config.yaml
dataset: "rendered scenes of toy objects such as cars, trees, mugs and chairs"
tokenizer: "word"
encoder_norm: "rmsnorm"
encoder_norm_position: "pre"
encoder_mlp_ratio: 4
encoder_moe_every: 2
decoder_width: 192
decoder_norm: "layernorm_no_bias"
decoder_norm_position: "pre"
decoder_activation: "swiglu"
decoder_qk_norm: false
decoder_parallel_block: true
optimizer: "soap"
lr_schedule: "cosine"
Rows from block 4 of the text decoder, named by matrix and row number. Rows with one number belong to one attention dimension. Each number is 128 + 32 x the weight over its row's rms, rounded and kept within 0 to 255. All counts start at 0. Numbers have three digits each. After the name is the row's rms in percent of the matrix's.
# v: cross-attention value (decoder.blocks.4.cross_attn.v.weight, 192x256), inputs 86-171
# proj: cross-attention output (decoder.blocks.4.cross_attn.proj.weight, 192x192, transposed), outputs 96-191
v.27 086:058138098125105126059137122176183125160094113169094117107145139139103158125140120161125107160127116136125093034152123094074163159125115154158154120110145136162118137158201110129150124136124056163178133158118176151164108087192177146146143085138181107190045138
proj.27 090:157170130173128101152208095108153097140117158132110079113119157126160101132171136123120163139141136086133134106119105141201102120067093070098127124149162151130096100168122124116239152144130119103113147087072147137087095152135134136191136153155055122098084134106138115142149108138148125101
v.28 082:121100080148157155107053112127090145100141147112115140227136123130104159100144069094198093190136117100164145117117167164072069074106090179119107142127191142111146179140192103174071112113112088102135099116125131121058130099065116166136098126145146167087106173
proj.28 085:135122139124077140106145156113085072164118143152127078116081128105042105131152159107108170124112165108082144147093123170120153146152097073085138185121086128125126130106126108137125165106202146158108098167121151140165138138140119136135084070141141109171139106104165126110128093090135101099
v.29 087:082097128157183077094106139170107111148207093127144110125118139131141127120175154113171127138153096183116097120139093138161160145172091096161146102122131090068155154198109123130148133112135129125151127120133093100176144090100076200145147140165124155161087109
proj.29 092:109150164103108111203129187133109116128093106106137143115118113116169101069188133143158132144156139137143119152202100148123067175109127083114125127141140096098138089129062127143099116090095156019158105111144125050119175100131114112086118090182175091106156114091109211115172165188091062082
v.30 085:139179162103058210106150078106113223115100178107126098156048118137147118129118108080104167114105175132074135158146110165168154157157172123072109178122198119149150116108130121130126163112119191082100138143152074087121186105110116147144116127080131091104141130
proj.30 086:138085154145111102089197113178103118108096193125102119123107111074115112111134117083109143174176155168135111115117152165105168159120160151147047147078078110143135130178184186101063127096137217129094182152140140124147142117143104149078082135077141170124109147132168089117136141136168102139
v.31 081:123120108110140096067160105073167091153168121067175080161188106105118120095154109072154144110151117120106119117139152124149116195153127101110068093138161100175135162072105116195169120125138126149138098126106099143106148144153138128138177195070150092160113031
proj.31 086:206085178168134054151102178123125110139149116182124120075190134095127119140181097125134135158094107109108123089129151122124116122132167172130120128141132111151070090129129136184115108118147147070135159125121106087060072170125107103147235127142129125121143115091118135082134137105105122182
v.32 082:142133131150082121082091096110127156168113074086133132154157118100131173135112142087189143140078201160111089176119127096073130079163123147056059139201095129183076191147098128121146049109154151119168103143152137199073124142135153182142110111096140124111095120
proj.32 091:148167168164147112087139117114108114136117076148210149072167070082122089109139094130125124093137105083097113122137095173165160168128206176090109137118126131143193157165138172119045174109119126072202113109103170155166148133124134094085114140132111151074123117129188127124110142156120156212
v.33 091:140191160103064146132116131156164166116121206125170080107135090102161103161150126176102149189142062136129115104150168097147126149106180178104127169098177106151122160138115150079132143146118133144104125101115061121148152109115160133209110081154110123126139122
proj.33 090:123124073120169119046119129128163140136112149107123156115113141077162144162113143066137094133206101142098123101101197105122144189124125119170126173080169143072112125087124087123144094194143137129134126186178079134140102093147043122174125101154084115155072133104123096099190150149097096120
v.34 085:078129100128082116088119064149070121115096133099159135137145143148118137145133149217136171162117135100121106114111129127149167150102116051158099115117136124092162152122115085129133118103114086136145136128126182147092125118144087118100134134152177112103109204
proj.34 089:073126121141181167148080130108137100112127143160150157139128151097074181115140145140135159102158209172141110169091102091092052153144087102081154159140086073118125133130141120171120106140118171149141145108156166108179159164096140134145098138151164132140154117179160182159121137161189148137
v.35 090:172088138128163172139073150125107129106127126179171081236163183134058100118109177119111133101116062132071131062108171199148111134135110086165119177148077073194155142141157182108162135120160125186181127136110137153122112159136155137147110144160072103118124075
proj.35 099:072145157153131134158165159095165135104088105152194195162093090122113149178136140152140112095142065147109125194147133083111156142218090150107171198091110114117199120091060131138138124132091081109158161114154128117146116119144123179122180122157118137129119082159101106152087147085112120175
v.36 081:107106078127082079147098124125161150126129098174070137141178163121117121094189149091088141141128148156087088103094081143127139118122077131139151149139105123103110170185091142137204078093115133140131124126111145136155131077171145154076147119127095142160107090
proj.36 085:049134098090079155164155105112076186135120152092158159140140126115103084093131123154111152139150142148118075130192073088069170142126157108105075119139081113165124136189151157118112210084131063066076145159095158088130168042169118196146118163126128124109105137119142120084077138107155152119
v.37 085:104096161107197163149085131098127103091130185129046159142106088136117115128154093131134149158120145175121125097158103151086163087129105121096146143035080147120140087105137135095161093101145143132112149125123119166125061186120161153204158109135145113216056122
proj.37 084:133141132130143126167156090096100168134122115136077073185097141121134169106094191146131130161137168125136171120150158119154147127146164102105075164107186172059127122146133101110142178091168106159133158105073115094166124090137069129149120209131083116146180143104160113128091131135175101131
v.38 090:147145164133121140104094138126059153132165165151135166158130136142141130183119066144180201135122102118131076137112152103144091052149123100102051100131089175175129146196129096129158091127100113111126107099110143087091122154126131100097130146150127079137169168
proj.38 091:156139098187078108158114088111131079066113120118149155114152123096132140094092154093121134107162142160126126140117061174168135116112124133091157167165083053135157115110146169138113155093087109115156085130143072159109127125143147091120150120128147148088152083078113102111187067108200151142
v.39 091:100127118113206119137165145063152143193085152121135106082145206122137099124145123083149102114177143142119135114169146141156137061130128109164201140111136161086093112132179130113097134121147101131106133094160177140133126126192071157103089176111126104234139151
proj.39 099:122126129193144075140055112137090048081113130130083073129095167151150151137099134202114118124110137154161133116147197105105172138144123065116192126149155167102131065108129094155124152121131114106068142099119122132124156172079148168116105100155125097131148187117079141179152127099108130120
v.40 095:091175124089128117140053117110158083149133182069117127129170168093158108100086089187079135161124087135167159150141123152121127122185185077131116143130140149152091116093139108109115095202087084117123112114143126150091147152172091183108125110106133144076113189
proj.40 094:149099087175163186079109097142132106113210096156149093168140080127148160139156128130182119135156124132187124139079065114164129079084147115112193122138096135157132092063077126091154135105136105140099118122098179069136134144120139095106068131081104114113198134174191084134137144117174131141
v.41 081:110087138150065143150135132074156120136124145166141141091126154117160169179113087140148109106110124140104162162094145135169062158066176079108184172127150140064112156174160095112135141163144139178160128113155105141098112074185126159132044150168126122177114148
proj.41 090:141122096117113139105135117103092121117122136105083063102092150172076109124084102112092121110148128159139079133148101094124081133181073093166115128109146171199083096106200066140115141128092185123067131179068167093088148074126082165112127140153084166131099125135180109151116123104140136153
v.42 082:145090117152176114166098121165135106134107197123169133110131164145150097137157114167109109087166148176148110139139109077130084141137129142120103116096147144084152110093103133144149124129113137164175130054141091181141120123144156208054135174097087111106176111
proj.42 104:116118160115143120070110074116139164146101106108078102093128119163126151097073128137048178130131125145119157093143084114134124108081112117123099091136131143156175151170114110151093181144058114169102131182129150139150168136143178094106113125152125133161117152162153112179083137094173126161
v.43 083:074100128136142081104132183151092086181122128177154125107150198194199146129139115081108092099136098113101182095111141124121136091085163124090145094139112130128136067110172163133126141077117067183192110110129156149139131129106071131075170163145115132145107115
proj.43 089:169246119105134180181115089116108127150100136132112096156178201119139107179151121097108130127167146149151124141113137137155173113156132094138093125134126098159114100161135079156200095168126097184147149124136091133137163117094175124159150097165117170086169092094127176069109133100179138096
v.44 098:181109104143157114172102113123080151146141135127117089156148080119133122139074155111118123197062153089120157122076083091125079155114197159176160119105175148081072139108149098117144111152170114159187179144169234082113140140065149156133162158130079155084118146
proj.44 098:098127137101109158109165087106068105154096137091150157125114139089091102124150104140152144136142151113113178152142080167135133081142183113081168123102134129166045110124161106125128179157158180217114188096146138131138143223080140135121162127131081166148142158116179077164184077119056163186
v.45 085:120128133124110109112116151146131186177106188167077122116169137078118162131098154195094143128113115149106127111063166097140172065138095133162087095154123128134126175053158122082148157061136111144170153146153159122110125085143108106110190108180112161108152125
proj.45 094:093121075108093149107201134136066097115108119135113132131095145123131134145143114083108117070174135154145125111138093147118086135088158137131147147138142197136168150123139114146095134155119078151171146162119112084160151167127130188080089147126160120069105081112153106099151092073220125177
v.46 077:148168154126093125133109106118072151088137116058165122173171131126103134086121106106116146146077188134086143147190140149145166102172129143123109130111075086164130151174158115094120108113090140105119080209144107105113140090093135154143124009106216141218127111
proj.46 079:156181144154153151109078120118102097147101100140162100132073148128105122151182134115160146178194120143179128160154140177205100175191060138073112157115136077107139101145144112133162132211077117121117160100126120045121178108162157128070143130093119084090131106086168126124037127216104103138
v.47 082:165083147138116102145150103143076169157180142153098150141109113121162176142122146109091142101060157072150157117144172125113112138172137156166132137101136198177137085101140077091145142177100118103105137150155165119146150152121096127103172229154122088069182146
proj.47 088:133174149187136180150117142132109110146122116120097158111129148146113106090147106116173128186113204139127174100110158149176144102101171167103155102191169098162134124143153128138129184133171162147148137080156168169091132123112128094072153085100140132107172104121118158131087154130139074160
v.48 113:173084098151077132131109107097129118186095141135102128118091125073127076080128111127119115079113121130127151124081154147132117147118161175058148144203109104101111131106124166124121118181120125117038115125136084151105047176125121149083166117172233174127113179
proj.48 106:114117105121120114133129148111110101125105166111124087130134147168175153153148123151146107045148086082116148113130121118086140121097148145160112136125098119143095135141095071169174128075129071116114150155165083151149099124086183112151104132157075099080151086134139181096106123071135112172
v.49 113:101097063080067129146116098152097180118140096083079142163160128142083167121122139121185105124131102082108045125085139111112128160138178146096196126104088129095133119125091147164157105071166095152118091232113130060095166120112178205131113110123151155132134146
proj.49 105:097146128156100136125124144129136126134120068086166162113109138130125129168097135108153149139100138095132143128118166136075080100147145142180125137128101101137166033121130156120137148131157112208168117121143160144109041112093137122198114135145148069172109148157114106076159137148121133158
v.50 116:139111120143078148131149132104125134132105136161102134195085190088099137113097194139166161145147165157062159129139136153092125129195131151130138138165080169163140183158084124121147072067108100077147106120117159170159153106120115148092144153088120156126112152
proj.50 104:144157110164123156148159126173073131153167127126135089126110200130133197082069065111147096121120110163169167102129133128095150121123184163047135162143141145124156138152114127131105104153134114230117115138146149086156097175063130137148133106109117111032107142125098158095202117147107168104
v.51 112:145111091155095120112142170119158146111101135147158112070092144100117139128145100112146086095161195077078139164195141132110143073147104068140159120102095172067157151184117139132123112126123157091097133135073148134137033140118149164177057109091167146088109096
proj.51 107:125095106112139123154098128153140128113108096141093159113212136145075129076127174151129111119109160074132087142120162162195092182125139157122161099088140090158175146238145118091143062161151146105165111106074102177154108121099103162086157096123132151108115135141148142099130070097170142113
v.52 104:161104125072154106144121116082139165054102133164071143113166167180187137161105120178089109067164166164066066154079114121106099148143146176140136103110107145120152129141113108117136146135158178130125139105098183064073153112115165138117148119119083107166134099
proj.52 106:188126108172166130126111110170167137213174116150107175174108177051173127141098169104149135155085091110076146130153109126122108112201142122137061151116189082106125124113131139197144183111125134130135149096114111169127104090153087072080106163117146181153136127136134113168166123145109175129
v.53 109:123140114155122108139134125108151146159057135176149116144091104106080105141127119113147085138109130168097118121129171074189125161121180125102186110157097074156086132113168129160144125147106129138118092117171216160195154115133127100097115117115180137166038152
proj.53 102:189095207176198139106108137170124101169109175118118104166072148164137138171079116104089158158110163143124131162100088132151181146104144161176165104121189105101087114174155103125101104124122127149081096124141092152098105189138116108153139168138137124129176180087130126143116108079141112086
v.54 105:195121120126100111130153150129149099135094163182170109095147117112108132122141061136168087115145091178173065192107164186116064116107122099125084089125086159085153121143104112131152112123105113137124155113107142129162120166126145153142073172174138220086165163
proj.54 096:146146147079131127044118093177145131142129150202140165128142127096141079152128091151120128147155135114171190099072147140147123113165118136102081111098126137118065140123102084094073106126117128123133084173114150137131132166116143139104151126167153146145122110160135101099177107118128098164
v.55 111:115130105083112154151151135187147127067115149158125167200102186134069096121120193157100146113184137137136161112100106109093165167129129136165118167108179098121096162140122136154159097167162146153114158134170157131190111131138138144123115198142103139095117133
proj.55 108:136123143148196140162099136120105221142110076107094155203098169176142114152144154091148161135097115167142155167093131151155178138105118144150109141186153150149061136130147135137114158142140139158080096097181098117107114154203155156138104104107113171093204146111144121073085129085081129111
v.56 117:116134129169137056133121217049212150174129125164177083112054155073108161170137120129089118088161094179130176080161154105085118131162047112151035169177142156132192124151089167131140101187118145100088113124132148160153077143121179099113139123146128093133144124
proj.56 116:126105164122170132149165116150132181167062162106075128158172147089131195142155152178111149168159090117143159128163148154180192169107168117049142175142144151067129173161127147139035095167124111141158084191133136047121154146170154098113155118163089111122126128106137099114112091146190117162
v.57 109:187112149089069106104160160092102148106090086131123076131143135141100091128140086108095162108114131101099180172162104110118102163179129120141159170192121100129110082149047111195145105101115079181115150088061028078157125129102084081141126136158139116154137135
proj.57 105:143043091170122142167145131133065130125075155080203119159114177099139087136132168138148130101161168079121132127176143116162171128198120126126158170132146127120122167151089153118162091071205142152147154124134112177152199113135124107042123188163179107151161149088078163154145186135087134145
v.58 112:211143109082087144118168119111154142149125097140116131139149202093111102128139083100111092096152147174115099139152103111141147039110106075123150141214124108081168126150126146097143080149114116117163089124100093133116097165148184102109118103109159164145091127
proj.58 108:141129096144104188184057067116138171123133152165154115072150157113147114174128106137168137115148124090143129180102130147139118113123180153068116139163147116150182172141097109086137085088174107181145177141117132122157208161109080107121135149121125106104176128177111132096099092102133124152
v.59 101:133133177162119109136129148122119150096116140109152138116104155126190200113149101129152116137148128123195088138121099108125077105158106073107046032143136124163108075142099105137121184066153133213151060078153115106166172067116113152148176156216084077105125149
proj.59 102:112158080103122121110112153150077063118141161121163153170127130112120097136140097174143101151186129161213118084145082094129092111205165142091122153104177121137099123130106131132107100152139147165101113174160141106104137176080155131110096198144073130133150140077109096127125111101197070136
v.60 107:133106136121133094111135176147149155117180148159122172111126104115137152194072124116096201152156078154071137145127131128078106117151118163108107213170118127146102077142120130126132097125123165102152105192158106105134213105113088073107144171086084175151137110
proj.60 099:112162191149125106105202078141132149077167116110118120123121093152100164135107144136185187151094105132139120048133164189136176151091075081188158134134100125162142170149081148173136111109104176128144148122122077091130124120128112090176114092159172139162120079087153106121178141092102092168
v.61 111:179138140092115098050174126070194114163081052094133134131131141149100110132101171110136143092112130118181116142093074121161111156117082122147084124133155160144126127053155116144141080177145100201124164089103134179121172156132168128111096147168111123163140073
proj.61 110:086111118100140104047157083089151148075092132094167102142116086075180085093190201082141112109139140103077138111129134134164182136147127118103119167131088149034168119125117114165107147101033159124124122083073166090104097128151101086148123167166090102178139134119171121147106170162099139117
v.62 100:192111086164102132103134093125175134154146089083109101107172173095088118121073133162171107110133111180125146129014088126114143159134140159133176135188093138161121206122098168140101106058104113118107094180166142136095135143129130111080157162130148160160108163
proj.62 097:075130193229149124152152151155129154159135118132186128112122131149154098191113109159131152128168139070150115149114133139140148178077152125095137123102171113157183131144084080088095106145142126125194137141123167126126147171084129131110106154154052111168155122181114114092125103089118066104
v.63 111:082184123139144126125100145122154081118110154103072095140132143173176156135157113168144134108098129092084142120145214146096148130084166075152031118050154131123134103166083106094078176137120127090152140086152159210138153100126125129172097134160140131100156114
proj.63 120:149139112122065216109098140096164105116152139074109078117133126119141153093123146105075069137118168170146136150144122138136100096170109162096128111129110102043125066081118131120131148191081151134094126128111153069161147125164147151104112105101188165197123099130157090187181177094202155061
v.64 107:112103159117105161139126130119194075088114150139123118099119117112172123093122139126068132109062130110086102038135090154192123149122116108165131166042084180129138104130135135101144114110146129108160158146151203115144175091157089151172133139157150170105129117
proj.64 102:124105176091157156119183123094143176166120125077085132149130104085105103043160178105129141168156075153086148094082139116087139143103091113132096111061138094125127120134181106128071144135088144107122114086149089127127078139118173126164102085068168166125152131135075102112217122130154152156
v.65 105:095174138096120117178168147069098091101073170111104113132105150086101072154117184167112127136161075151163113120092156213143079192145191147136075174115113112121124152116117103170164087124169146127144186148109164166140187197094142196122086138080126109119150112
proj.65 101:156125135132151144166171081104128154136100102157092147206110201158131139097135180115091113144118129147169136171143160111117135180154088120189160152104138157112098100081179166142164117182124132098139069094137112086099123134177160146163144111120125055185141122083146109069075101093145092167
v.66 101:050082103184170120165122136147145110122086136135125148156164136067078099161062151150173143145117140102104137111096135096130191153161124110076128155139100142152104135135148119139091110105139159058173099111186145123103128105128135186118136124140104126150113127
proj.66 104:131178163114115185167135157144123144115081085135104153153168108169133169072107176149153107162132157178194135139177102192137082133041160148141181113141046142093112121123117149125147132180123187163086129158150116122108140126157117090148149082139159142104121149115113148191189112133117150170
v.67 106:125126143169167160134149171109088131070152152143204121110078147146147154148133164134150152137132141147165175071159099160101108159177180213122103133117173109105183140141137113130134166152127161147099127148121135165101144073094094115148116135197127161095133126
proj.67 092:120137077087100112130139153114132094151175069062137104141058120191171184102163106123096120126117129152102158126178149129166155092159133141186137100156102098073111113086150150115092123129144096117112115160091099132151143162121159150117149141212116109106110120135155104157128107149176075097
v.68 120:170096123154048196153180149069056136108108133113157121121127164144138128164189175128160123134091094137063142128117178123107103152122154193090163127176197107175167135097129125124105185185086169114155134151154186105125066102102131153180151120137091150107157144
proj.68 117:161195130193151175075130095155119150132123091136088124204115135184178135110105107087175134113135164088135161087148118104139118145161107074120147124121114152160183176161215125054076138132144161045091161081120151082126209113152130137160110120154090142053091141165141185167143115149140124123
v.69 117:121108117140137122107155091126129158158135133150115171110096170195121060150094164117089070151150086129142092136113107156133152095133076062140145106128093154094145086145065144108150113113140060132076118175168110075087115219176051123127097157095135082128104171
proj.69 111:145127191084165113141163108098166113154145135173125153106123105151146077153144197128075147130107116164128151177130163156107151168094106172207107099143145092203119130181107165134220119143139139102140191145117079138091109115074077169125114166181146075123143114093121120113070147186103122087
v.70 116:119144119124129079094110141153084123119134120149165062084163119140146137140156131103121109123147069050125097146120139136145123105129163072138104096153168104104095117106129132120158188101118145107128141094056079147145110091111172154139168126075114137116142149
proj.70 107:096164097101125143205106121117154115122104220144169157101184117122092087094109160206156121118118150130108072131168126114122128085142052108166122151104128141110118128169123196137218108100126178142143124124149127149187113145101114200140142171158135121153157139083100164155127141127176107142
v.71 111:127099168143121158181174085139164134073128118118136119123071178134125137163111196116061164122140126152165156149104128100093179116131133150101076106117113154137195197115120140143056108074133165067121135119129133128106103155104159164179121086109145177102168087
proj.71 108:112149174100125127107136067090114136139113149126087160105093107148139123075112099094084136031088122136138134103095198118095125104147090128031090141132131185154169099155172101102112112148097141097036187159149143098152092174108118126176118107137085172119134096114113120114130129142119145087
v.72 120:138111105102172154110139229153157136150116102175117131152081159155126153163089155110103129126105164189148173123201067093101124105084098131159147128043107160127167059150193169159109168141119095161122149097176180114090139144134065103126140085124129162120133113
proj.72 106:125087134093129146160092114194204143208098160131073117135143192052146158166152088102113149128167121156041133135097092114133106182143135087110114170150096050148096134134118147087075100094158149096122158217103137112109152131140116092176099110146149126131117192132173079099107110142124120114
v.73 115:133123141132086147127132156109151144103127134121131084182103174118153132066125112132173183148093143090080211103120114153135139126106137128164155217131163109147133131079144159121132120102162138162158151181189120076103114049138122093170179085146117127115220140
proj.73 110:126126139142138105117166126174103089130155122146123056160119142188142174154107071110119113141129076145094165082150153076115101098070182127106112092127136103218134185108176111093097077137109123091107078170156118090119112088091177119085108094089136145141067121136096178111155152121102120142
v.74 114:136169122119159085161105096105163137087122135183158170141125127145134158117081145109058157049146158078098139090129138146081101063164135113136134096100155120129131119098145078115179073162154178120159152129111125136200139077183169108132121132097073092066131121
proj.74 108:150103107119120142136104140084116155150157037164115154149148097126119130132134129095185170196123132161161115122151158127073120098161152065118108151140139223142172182126151238121146180077093168154110104156140105116115160122125133139136089127100080174153181129124130142108166175153099099137
v.75 117:133139131159129080200174111163085127120195168134101121177072084199128098114108129096109112185122051176092198064106095141114166196167109135116128159159146073148101115101094099119080162179173125160140144082198075192120171124116120075119128172076182117135088175
proj.75 116:104114170065131069114118111104122079135109146068132101124083142208173116212151146071072169179112101109157162086063107140139146160049181149133166167126186139099121134123119147103110149121114134137140126107137116096165166093157131132181121115156194119153092128140099127122093143104116111203
v.76 125:166080148074166208127130116088180110103149199095103174070175184105126145137071205170107105103144128122097103128176065187118094118180086098153115110132154156106146130121078113101161101104104150144126113095095150093150083152227157082115101156116122083066178126
proj.76 114:149093111143141082118128143097149202114087094201147133145159123053106091099148118099161110159142156158099100050105149157081184067114149134163138124122144168142159145113119134080152147138157147097113152095126144100121111156142163048085163107142086135105182086187163161160146153140110121125
v.77 124:149152160121113126100101122113086098117208095165130107132151130136093034121197090151154175199131102124132101130198124116151123113168157202098122167134117167123121126145159108104153211139093141175109121116148112143126085143089093138167163109104132145131093147
proj.77 117:128172092189095140191093182103105120115160152172139134108099178135015129110064090164086090122138132099134117094128128142186155037109088155125177157145141117163159148094119148114107144091176117138105090119139101137117126167154162136123176111087162127137093139100170179049165126105127174147
v.78 121:118130172174140100105098149143121117134144113137128146160142149095076109104099115133101138104130136108120111087116160090163154147113148128092174126143070122115128146170175141216165123096103076128135104204165187080136159124142154113113118165158125106161146136
proj.78 113:105126185141070159124198150174166202124122157136101188130150106134110142127109124116103131094111128154132150163097129175142139129094112164129175076107100093092094103116083130098103133150149135120182090133152150138088061082168133099163112145098111111114121122132182192137104082108140110120
v.79 106:097164114106129071126105107143126140150121180129115133159119151110114086151124039091030087104138152089110133153144126125147116102119162114130142144126147100142134057172130154174121147142162130159104152129093153121174153139127109076127155147187124139147157118
proj.79 102:125096133144124132137163147142156158129105188099126114165129052071115036116225136109111130116055109168113123136072101178115125142131150153189069115112114116126132153166137094134138130107102084138109092144126123150173133115182116133124145149076165097120153099096146125222114148088200110145
v.80 105:115048098143074114119119171097116097144135092155099133188134172142131075166071138150178154099119111134125099181114185156036107174124141142128192150158101169110098158117117136082115118099118128159114128056141150108082090127126108087119202156135082144175126126
proj.80 103:084106162168172176175157152094076121114119099092109136161120145131127082083083122092174138114138100139121139102108104137134117069107086091107127146120159074121086151145057169171164097096102180140135130100161132145159083091118094110208134160159094151105014131101143132104124118127120121109
v.81 116:157175124094100098136138150190151154097135174095094061067075140118126114156148135185100152166085099168115156148140180098147170173096154119116125161153143092134165126139147131111136166123044143120116179112130166176146082123144124155176172102200157163089171122
proj.81 117:123092152166136161140075081066089077131106098141112049124163145141172165102202154138137095112110173137099136058137141173184152145129121123103146135101138145153132107129132093077168112102131142099141151126158179102103131123122119102156132125121107100130182119095120153159137142072158119094
v.82 112:132109109147116167130126083121122189145126146102110142146116162165133035140134092175207114156135143149111112159091171125089077130129151107075187097147180077132082193131137129083158092053124189156111087161132145137090171061142129160138156147077142138211147195
proj.82 106:104157103212116092166145151175147115138168159093153118120126118150126151163106118108138139102126104089109093168123128119152134120164161183183150107169136138130068157121168146119218146099086121103146141075153154079113080114128091149146093165148072090095076186108098130156161140135073106147
v.83 119:119138175138129155117081136139179158103142140163105120079112140169123113188170125166117126182152105217149053161102211126158166104142061090165052125137135185086130204129108118143122125146120129100158113100126172135098097197120105173115147122121096162127138114
proj.83 112:124126176158142123090159079084154188151096125122153095129147127063089117110126159169077120119128173115153146108164102129121144138139111130144148138133176109147111139129172127106138159118068139087119192105138098158103136108052094097184107084171135121116098198077162149181134156199106147090
v.84 110:150124115170101093147112129126098138065116107109066110065089130175104094192173066098112141104164123086129174128135144099119105176149107179089136122100136121140094149052159146170138136124134077120121158109126155108143108134132101154151137128043079167147111100
proj.84 102:130155076160104110129165109101096094104084082135059096176125184182098100161106113104169129107072104125090148144166140142132122106119125120161105128092141133180145136112178146134150122109169112095096115160124092113109062111118167104151050141149114130183087145134147159163102146069129132152
v.85 100:141200119108089144104169137127062115119103106108103083094129074112112095125165129160129123144087103122163116139098118145126202143098216158091128110159123096124136104162095206156122114105085063160117160122154076158174118181136169133164099138141091130163099166
proj.85 098:056129132077107101107147143190095103132103100162140079107101161171152124236122132158121141106168091077144154151136095104144143084152113142101164091145114157133064136094080072184127131038180068110131126170160152146155127150147160176197134165109163105116147145094096108118163168127165075145
v.86 117:130094130164145146118145118132123207128093118108120149128166076181083132134138097086156133119109140067196158178132121110157167105119153106128122095112061144098133087141167102148134138156112116180103144074119147195156131138133135164123082135168108106107157188
proj.86 118:112136184101130113114099097204120121113130112173086155131121091076157119126127150107118174193091216104121128097133165136133156155103132118132151059158055110169163134137108120107174129199123133126121121158096148167108172104202115136131138133167112099080118170116163134108141136110133087130
v.87 125:159133146151152084118098146111069146175234126175198115094105105097109105169150133100097113177075088152108092112189187147108105141138164144153119152176186142157135120102186140152217155165089125129161121129098125130111117121146114094121102148137157107092151128
proj.87 118:087166104122104079131187123181112118170162177174055117133112151198053148144127113126109122144187103092106207139166177092178124139072137134158166118180099157095129183100067110173107098146171130120166103146101168125099157136141128163110179167161173097122123113066156128091157072159175086109
v.88 105:108165133176167110143146123166091166122122129083139136086178162060074181156117119125126073122149176122117169114160060055117150177099121134086181115144122186148113075133131140157109075110117154138091108099142167128107172129082172143080181140134090130095048144
proj.88 097:163158158180117084147114213157116077132133068131181134149164095080127130067127165151139104138174079100189081147114125114140062156159164133137155091120179148079140147138119109142165103183119099135173108169113186124104105154194181059123118117156101065150136138113128128118085088104134164179
v.89 117:117147142156135157101141148150135069109108081180087106183134123123145111118109082121094172179089105103163102145102124082116141126104112134085156108127075151139123142122162146136100090132148130168114147081169197133126119125142023138126122150167138117154142178
proj.89 111:056165150107166132101107128093101118119149145156152114090137159125145064096142147146056137124102169128115213119102152142153137182110134120115108152095093090166093120117074161123098152154137144192126138109159119151146125149135147176153150143164126210127192129088159150089155089137118079171
v.90 114:112153160166132141205094138136162183079183121125126085162132097155133186076084117086119094141159144092102166162152143152119133080151122093108098121117113132115161136140130168129181137109130088110076085143150176126084110134130162086210181093142161163104104082
proj.90 108:073154087094096123134105152113134137099097191114109119117125124131095203123164135142096129104076098113181073104104119151113140131100124151105113130094156120125117100161090046108128087158126090090135127180112136151121169135126093106157134096096150163140083139120173127138161162099195133114
v.91 119:133159184125112098091127158127236093120125133141143181163035145118104122081065154157103057082101105175204044099074074088090170092115103120138089071087097156195174165140126104139091141159124138136069087143128150122131146115147132122117144114114112141120102147
proj.91 115:054124162082140119152118149110172171125102127111146140144129160068119129150105076156128175110164109140114121146071089153126127135149168124089055129161176121113087165069197181169147133121065127124145158151105120095101075165147135132187117092130059065146122144171170126164060129131156125138
v.92 121:098153099175127092081183122107143085112125136177156156097138093134104130151108163077142122108091170133170103103059134135109128169165083164111146071166098172131137158159158136138195129124098138121157152130111145123190129128140096137087138209143155101157166134
proj.92 119:118146151107112154074119095105106145139181154178090169141107141150162107100243145166140184136128125175136198121153168159119201143093171120068148103136114153074161081077082094153087189112167155117143112082144156149136133198166068133150126096109093163084102144080116123102179063139149154097
v.93 114:133129125114115121200125116182065133077119135132075158140119098128146130131124154174141183112191149126160130194085184103052071128104168115109168104134101137181118201120094121138148113031168128083126124056113111122167176092107169100108139127138101125139076139
proj.93 111:121135061155120122124092100125103134121148078115128108255087123138101104078128114116089167212169129100139046102175120141089094112128120143074100127099145119132102113121178100079174120145053171172130140137136168130077102131116134128161134111094119087177093132104115080173127167155096173121
v.94 110:158071127192111117127126133171149150166124107125127173164120162155112213132074176164178170139138120160174149127096116119103142195146061109106144118165108130162045174114133095170112173090161152153097058157157160125073155138173133118108127142141131134171126129
proj.94 108:115127180137120059170137142135144160152080112097125132179117099112136132139088113151163151092128100121111158142094052211176124100103102133115141114135210083144106130132120145122134099108050167156094153103116153135151102105070144055124112121240112110160095067104138144091120169167104053136
v.95 113:105122114096170123135130114126163092151113130074153174164173139144111151098116180121157144097132145115124123056142179106147095099122069136131121129131184096117115093148142113113130137112218175108142150097077121063114094147183110098126114094107172063173123113
proj.95 110:152133077077142116163150119049173108081154111117083135104172091135101176146165143146179116106163106174075127104121137145085086097176103189088166111136137120114129152114120161159116087113149145171147069113125114104179149148094134057181160118058105123103083073160124140157081148142130131150
v.96 097:122061124103136153102172211158154144108197129120181115138187153125114139090102117126134118195140111135166133093110118146093174119125084160082139130103086146114108141112176102098113110135133186092135120169100112086080113135126133107178139087113145154128160153
proj.96 104:166106159153143096141082148121060090135153135085113157105133128064096153139089126111073101144156165103116169100131157087196085151132117161103068153143069075119112168096111086125194115165149149193140104150156125126143127132134174165101180109103140085127102084112139125127107132124120095158
v.97 093:128121107140213095128147076161166072112123141155102131075118098098101102155135192164122087185108145114156129152147161107125157142096143060132190136161130128096109110178181119153145155130105157120090130151097207099102123092109167127097149090104153152118174141
proj.97 095:157073148139146107109141054131117125078104091168116180160112153153135147122159100089139147133094095133106086132080104155090126122204113127091165137115156151142104083087158119098131103169102177129088117153203128148148108087127119115164098133160115177165120086151177106098197175142112136051